{"translate": 0.12, "mask_ratio": 0.75, "encoder_mlp_ratio": 3, "encoder_head_dim": 64, "encoder_drop_path": 0.05, "optimizer": "adamw", "beta1": 0.9, "eps": 1e-08, "batch_size": 64, "epochs": 8.9, "final_lr_fraction": 0.05}
Rows from block 13 of the encoder of a small masked image model, named by matrix and row number. Rows with one number belong to one neuron. Each number is 128 + 24 x the weight over its row's rms, rounded and kept within 0 to 255. All counts start at 0.
After each neuron's rows are labels from the 100 images, of 14976, where the neuron reaches its largest size: "responds to" is what is common among them; "place" is the part of the image that holds the peak. Only what is clearly more common there than usual is listed. The data: gratings and oriented noise at many angles and scales. In brackets: how many of the 100.
# gate: MLP gate (encoder.blocks.13.mlp.gate.weight, 576x192), inputs 96-191
# fc1: MLP up (encoder.blocks.13.mlp.fc1.weight, 576x192), inputs 96-191
# fc2: MLP down (encoder.blocks.13.mlp.fc2.weight, 192x576, transposed), outputs 96-191

gate.532 [166 151 148 143 112 132 108  89 117 100  60 105 143 134 134 139 129 146  91 121 156 133 130 126 166 136  85 146 149 136  98 145 101 114 154 128 131 104 116 155 135 142 135 162 116 117 104 131  98 107 101 150 118 124 108 151 124  96 119  88 138 103 101 155 145 152 129  95 117 103 105 122 143 104 161 154 141 146 136 132 140 148 117 116 117 148 123 169 141 126 112 144  93 140 117  88]
fc1.532 [176 149 163 136 132 143 104 164 160  85 155 155 115 107  86 120 108 137 119 145 125 139 131 154 121 126 160  81 130 122 109 126 103 136 117 109 142 155 122  98 168 109 142 111  99 152 158 152 125 152 110 152 153 166  85 156 114 128 107 104 165  87  88 129 130 158 134  92 117 123 101 108 148 151 108 174  96 105 150 104 150 140 112  99 147 100  98 123 113 136 104 132  88  98 117 135]
fc2.532 [142 147 151  94 108 138  79 140  74 141  82 123 143 114 119 140 167 153 110 115 162 113 133 101 141  95  95 132 146 137 159 111 132 163 116 149 133  81  92 132 150 146 111 130 145 155  86 144 171 126 113 100 150 127  98 101 142 112 144 150  98 116  98 139 145 139 140 153 109 115  97 139 128 129 111 132 141 114  97 145  89 100 141 114  77 124 120 147 104 118 104  83 146 142  90 128]
responds to: coloured (100); low contrast (80); windowed patch (35)
place: top left (47)

gate.343 [171 125 102 107 145 135 119  95 111 127 120 121 141 146 126 145 148 121 153 136 101 164 139 146 131 124 132 141 140 140 125 131  97  78 129 158 100 150 159 113 147  88 166 134 116 130 112 118 104 115 114 147 117 135  78 163 131  74 122 152 137 135 137 104 175 165 123 144 145  97 130 117 112 102 136 114 129 155 177 123 110 133 102 104 112 144 113  87 120 144 155 178 116 159 148 101]
fc1.343 [149 167  99  97 153 149 112 109 152 100 119 110  99 132 115  94 139 142 147 159 140 176  93 111 127 105 131 109 146 161 128 158 116 162 163 150 148 103 137 117 122  86 158 148 117 145 137 139 111 142 121  97 102 101 102 136 171 113 129 126 126 149 149 130 113 113 151 168  92 155 103 108 130 119 163 113 107 142 103 115 130  99 118  89 140 125 148 173 101 129  67 164 106 122 100 153]
fc2.343 [147 143 165 105 125 151 139 125  87 128 129 115 127 154 114 148 114 129 145 117 133  93 102 112 106 100 104 140 136 143 123 155 139 114 123 159  99 139 127 106 146 124  87  91 115 129 146  97 119 138 121 111 134 125 161  97 165 100  93 107 127 108 109  99 112 137 135 124 133 155 109 144  99 139 105 137 157 127 124 108 141  94  87 104  97 115 153 119 125 166 110 169 164  92  86 143]
responds to: coloured (100); low contrast (91); windowed patch (40)
place: top right (33); top centre (25)

gate.197 [135 108 158 113 144 105 105  92 133 140 150 143 124 140 134 152 115 124 144  99 121 140 145 117 133 137 128  93 114 107 119 122 131  66 138 127 117 123 141 119 106 116 127 135 116 155  71 124 112 137  88 139 158 160 108 154 156 132 143 115 158  99 151 135 171 144 121  95 103 136 146 179 115 139 168 144 107 153 172 131 116 114  59 138 110 121  99 130 128 108  91 147 131 149 105 134]
fc1.197 [124 114 103  96 144 152 159  80 135 155 160 151 107 113 104 103 114 121 132 172 104 115 127 153 121 105 137 119 127 187 137 151 129 131 148 173 137 142 177 164 164  97 133  95 144 142 130 121 132 159 103 163 158 125 122 103 133 100 158 141  96 145 136 116 146 147  96 151 104 114 158 137 121 105  80 118  92 102 125 123 161 118 145 128  92 143  86 146 136 128 128 114 152 146 124 115]
fc2.197 [128 149 156 142 134 148 115 113 119 165 143 138 131 115 142  87 113 152 125 138 167 103 108 137 125  94 106 110 137 148 143 127 107 116 159 150 122 161 147 168 116 104 119  87 133 123 135 162 157 115  78 141 107 133 108 140 125 135 137 136 143 108 130 130 124 151 101 100 151 115 151 100 111  85 101 153 185 148 182 131 112 120 125 135 130 116 132 168  88 112  98 131 173  93 126 122]
responds to: coloured (100); low contrast (82)
place: top left (32); top centre (31)

gate.279 [121 179 118 139 144 108 105 110 127 125 135  83  86 123 112 103 116 148  94 139 105 101 100 161 159 115 148 116 152 106 147 146 136  85 133 169 137 156 162 125 102 150 164 150 143 169 136 121 138 107 116  89 141 171 133 160 140 142 110 142 121 119 152 110 147 110 136  89 141 128 156 177 106 115 174 143 140 171 158 143 144 131  87 119  95 164 139 161 130 114 102  92 129 154 119 108]
fc1.279 [128 147 139 103 109 100 103 134  95 159 115 150 137 173 163 155 144 142 160  99  82  94 138 101 135 107 122 144 141 161 105 112 143 114 121 144 165 108 121 100 102 121  86 155  78 133 150 142 149 133 107 156 140 172 127 114 122 146 105 111 104 148 157 165 151 109  83 148 100  98 128 109 138 163  96  80 114 109 153 165 114 150  83 155 138 112 124 114 149 105  94 151 138 135 132 136]
fc2.279 [133  92 162 120 146 143 137 161 163 127 133 109 128 117 101 126 158  89 158 175 155 106 105 125 110  88 125 117 128 168 137 101 160 133 143  66 104 152 133 109 153  90 155 102 107 167 128  98 130 109 161 105 106 146 154 127  78 157 130 160 115 153 123 153 150 145 144 105  94 101 154 120  90 155 117 106 139 126 117  89 108  93 116  98 147 146  96 103 137 125  97 159  90 126 103 123]
responds to: low contrast (72); very coarse (51); sawtooth grating (47); kind: windowed patch (35)
place: bottom left (60)

gate.507 [157  93 116 162 119  75 122 116 101 143  70 131 122 132 132 128 162 112 143 111 101 129 152  78 131  67 118 116 113 125 147 115 108 104 153 167 117 112 128  67 157 167 147 117 122 135 145  76 140 111 139 112 136 177  99 131 128 105 130  99 137 116 115 134 129 140 128 149 113 138 131 154 106 114 140 172  98 150 144 108 169 162  84 112  95 129 152 112 157 122 135 152 135  92 128 175]
fc1.507 [101 128 153 115 115 170 141 138 154 129 162 156 136 120 129 118 146 123 119 156 135  59 112 169 132 177 143 145 126 104 133 146 140 128 155  92 140 124 149 140 133 107 132 123 140 157 132 148 123 156 115 203  76 129 156 120 143 154 137 131 153 107 186 104 121 103 168 126 117 128  92 118 184 146 138  82 114 131 118 113 107  88 169 163 150 133 115 140  89 124 152 119 150 161 114 110]
fc2.507 [108  65  98 106 140 137 136 133 136 128 117 100 147 120 154 111 163 153 119 125 110 134 157 109 141 120 152 136 108  95 139 127 140  96 136 174 158 114 143  90  95 121 147 140 141 185 146  85 141 170 133  92 100 157  86 146 138  97 160 117 165 114 124 148 111 131 142 145 146 113 149 188 129 129 178 148 115 115 167 145 125 140  90 129 145 169  97 164 134  99 137 147 107 158 116 156]
responds to: coloured (100); low contrast (84)
place: top left (32)

gate.435 [127 137 136 103 172 135 124 133  89 159  81  75 135 107  98  99 112  97 120 132 160 128  89 120 105 105 130 134 104  99 116 140 134 116 114 134 163 109 130 148 117 168 131 157  97 175 112  89 106 116 118 131 153 136 136 137 142 119 128 126 159 103  95 125 138 158  95 132  70 103 140 141 120  91 180 147 102 138 164 137 140 131  91 149  71 129 157 134 104 147 114 113 126 133  87 100]
fc1.435 [147 112  90 131 110 129 141  98 151 132 160 112 153 183 133 136 117 128 107 142 108 109 155 164 115  97 107 131 158  91 133 111 169 139 139 117  99 133  93 129 133 129 100 153 136 113  95 115 156  99  95 101 159 100 137 128 127 162 140 106 110 100 102  88  97 163 180 131 106  89 107 164 162  91 116 133 101 152 132 150 154 160 165 175 149 101 131 142 153 110 127 113 154 173 112 124]
fc2.435 [136 146 178  93 152 144 103 108 156 149 155 102 147 165 138 135 140 106 119 146 101 123  79 129 162 136 116 119 151 129 154 103  98  88  87 156 164 117 154  94 173 113 115  97  92 169 145 164 150 147 138 142 101 131 128 125  92 166 111 118 145 124  86 124 136 165 163 154 135  96  94 149 154 147 102 107 135  88 157 137 143 106 149 168 134 137 135 128 149 177  99 126 135 123 120 162]
responds to: low contrast (60); sawtooth grating (39)
place: top left (47)

gate.330 [133 114 147 131 127  98 132  82 101 121 124  71 116 160 142 158 120 143  86 144 165 146 108 129 111 140 103 143 116 116  94 143 143 121 144 171 127 133 144 122 115 146 113 108  93 187  97 136 163 114  95 142 106 143  86 132 127  85 144 141 155 137 117 118 128 137 122  87 135 141 111 172 123 102 156 115 131 119 106 134 139 127 137 170  73 162  96 136 174 134  96 113 128 100 128 130]
fc1.330 [145 138 156 116 121 158  94  80  97 139 107 155 148 156 125 110 149 156 147  91  93 147 107  91 134 139 127 129 132 168 147 151  79 139 156 115  96  94 159 161 123 103 115 172 105 140 139 162 136 155  94 105 110 165 144 150 100 145 133 156  99 105 106 140  97 109 127  98 177 149 140  95 127 103 150 142 113 143 161 135 144  93 152 138 151 151 129 139 163 138 124 120  94  97 103 103]
fc2.330 [130 118 142  88 147 128 125 143 109 124 159 155 126 155 112  98 132 134 116 126 157  94 127 126 168 143 113 143 155 171  93 143  97 108 134 129 145  94 105 124 120 106 100 135 157  88 146  97 128 106  80 116 165 115 132 145 164 152 150 120 112 121 151 102 125 146 164 157 137 115 117  97 103 172  84 172 150 122 101 109 133 116 127 131 134  98 110 131 162 156  93 143 117 140 120 149]
responds to: low contrast (62); sawtooth grating (38)
place: top left (48)

gate.204 [144 156 132 150 140 129 133 108 141 169 140  90 134 142 122 162 141 111 151 149 112 124  92 163 166 168 129 131 166 144 146 124 141 125 117 110 165 126 108 120 126 118 107 154 109 169 119 151 140  82  98 115 169 153  70 112 151 116 137  94 166 132  95 100 157 104 125  99 115 120 122 113 114  85 120 169 128 181 128 159 129 154 112 126 133 147 149 170 170 165  97 174  92 144 119 147]
fc1.204 [142 159 144 144 102 109 105 135 129  93 119 123 101  77 115 117 139 122  99  79 133 144 167 154  91  90 104  99 113 130 116 156 153 134 113 154 119  97 141  91  80 154 127 155 160 158 109 162 116 149 114 160 155 133 103 130 154 136 128  95 116  98 141 112 113 132  97 104 144 140 127 120 144 152 169 156 144  94 140 131 156 137 149 121  94  94 126 172 165 104  91 138 129 161 128 123]
fc2.204 [171 133 159 128  92 145 130 136 132 137 170 135  87  96 115  86 152 126 134 138 132 162 145 105 116 154 103 150 140 136 134 133 176 122  97 129 136 167 166 135 149 110 127 133 145 154 143 144 148 155 159 157 157  93 142 110 173 115  85  95 159  96 129 108 132 108  91 157 115 127 154 105 157 151 130 153 106 134 136 110 141  96 146 100 131 134 147 114  98 131 106 160  93 146 117 163]
responds to: coloured (100); low contrast (80)
place: top centre (42)

gate.457 [120 143 105 120 101 102 103 127 127 121  92 121 129 152 121 128 150 114 125 100 123 131 115 144 130 121 122  93 130 139 106 114 127 114 105 137 144 146 148 129 152 145 142 111 110 177 143 138 108 111  64 156 139 157 100 113 116  75 154  74 149 128 111 146 132  95 107 111  96 106 148 177 126 119 158 144 106 144 155 131 109 126  97 141  75 135  84 142 173  93 144 119 126 146 123 108]
fc1.457 [114 142 136 120 126 156  90 130 123 172  94  98 100 151 125 162 169  88  88  87 165 104 104  84 115 141 147 110 106 117 128  92  94  94 119 153 118 101 103 108 117 144 141 147 163  99 109  93 111 153 103 156 155 143 117 136 138 117 169 115 147 100 113  99 165 143 143 110 137 131 167  99 150 105 106 117 107 118 107 127 112 100 131  94  92 131 153 103 144  86 164 138 153 112 109 138]
fc2.457 [115 149 114 116 122 167  99 144 112 129 156 121  83 117 148 167 129 126  93 190 136 135 153  98 102 165 127 133 147 120 150 128 121 101 161 187 122 106 107 137 116 161 133 109  89 158  80  97 104  88 171  89 106 150 148 110 129  77 110 137  99 100 112 132 147  96 109 117 144  99 154 155 170  77 128 156 105 118 117 134 136 128  98 133  83 105 112 154 110 134 167 122 123 108 158 164]
responds to: low contrast (60); sawtooth grating (40)
place: top left (37)

gate.269 [123 124  89 130 122 105 125 120 123 129 156 102 130 149 118 133 110 173 140 111  88 183 104 133  95  90 148 125 136 131 108  98 124 102 108  75 137 115 147 135  98 121 113 146 157 124 133 138 112 139 153 106 158 110 107 144 163  99  89 155 142 115 106 148 130 153 103 101 136 156 136 118 132 163 153 146 144 125 109 129 140 113 111 113 145 186  97 137 131 103 131  98  78 128 136 144]
fc1.269 [ 88 172 100 160  95  92 131  96 111 151 132  95 149 112 118 139 140 140 128 133 135 170 140 143 153  98 145 150 135 106  99  98 101 128 131  64 119 112 149 145 114 171 129 155 130 127 160 122 123 114 149  87 115 133 107 148 175 133  99 146 148 118 129 150 130 162 139 143 150 153 143 110 140 125 162 139 154 147 131 128 128 124  99 131  88 156  81 145 150  90 161 114  94 152 118 132]
fc2.269 [145 137 158 149 143 133 110 145   0 162  98 145 122  95 129 131 127 126 138 122 148 128 125 161 150 124 130  96 103 139 197 111 120 136 139 217 149 150 120 121 137 145 143 113 118 121 105 111 144 108 124 129 113 155 119 133 139 152 141 127 126 138 118 130 202 138 142 105 118 142 115 145 134  67 106 139 120 119 105  93 120  97  90 143  87 135 181 132 154 139 128 162 134 130 113 123]
responds to: coloured (100); low contrast (72); very coarse (44); windowed patch (39)
place: top right (53)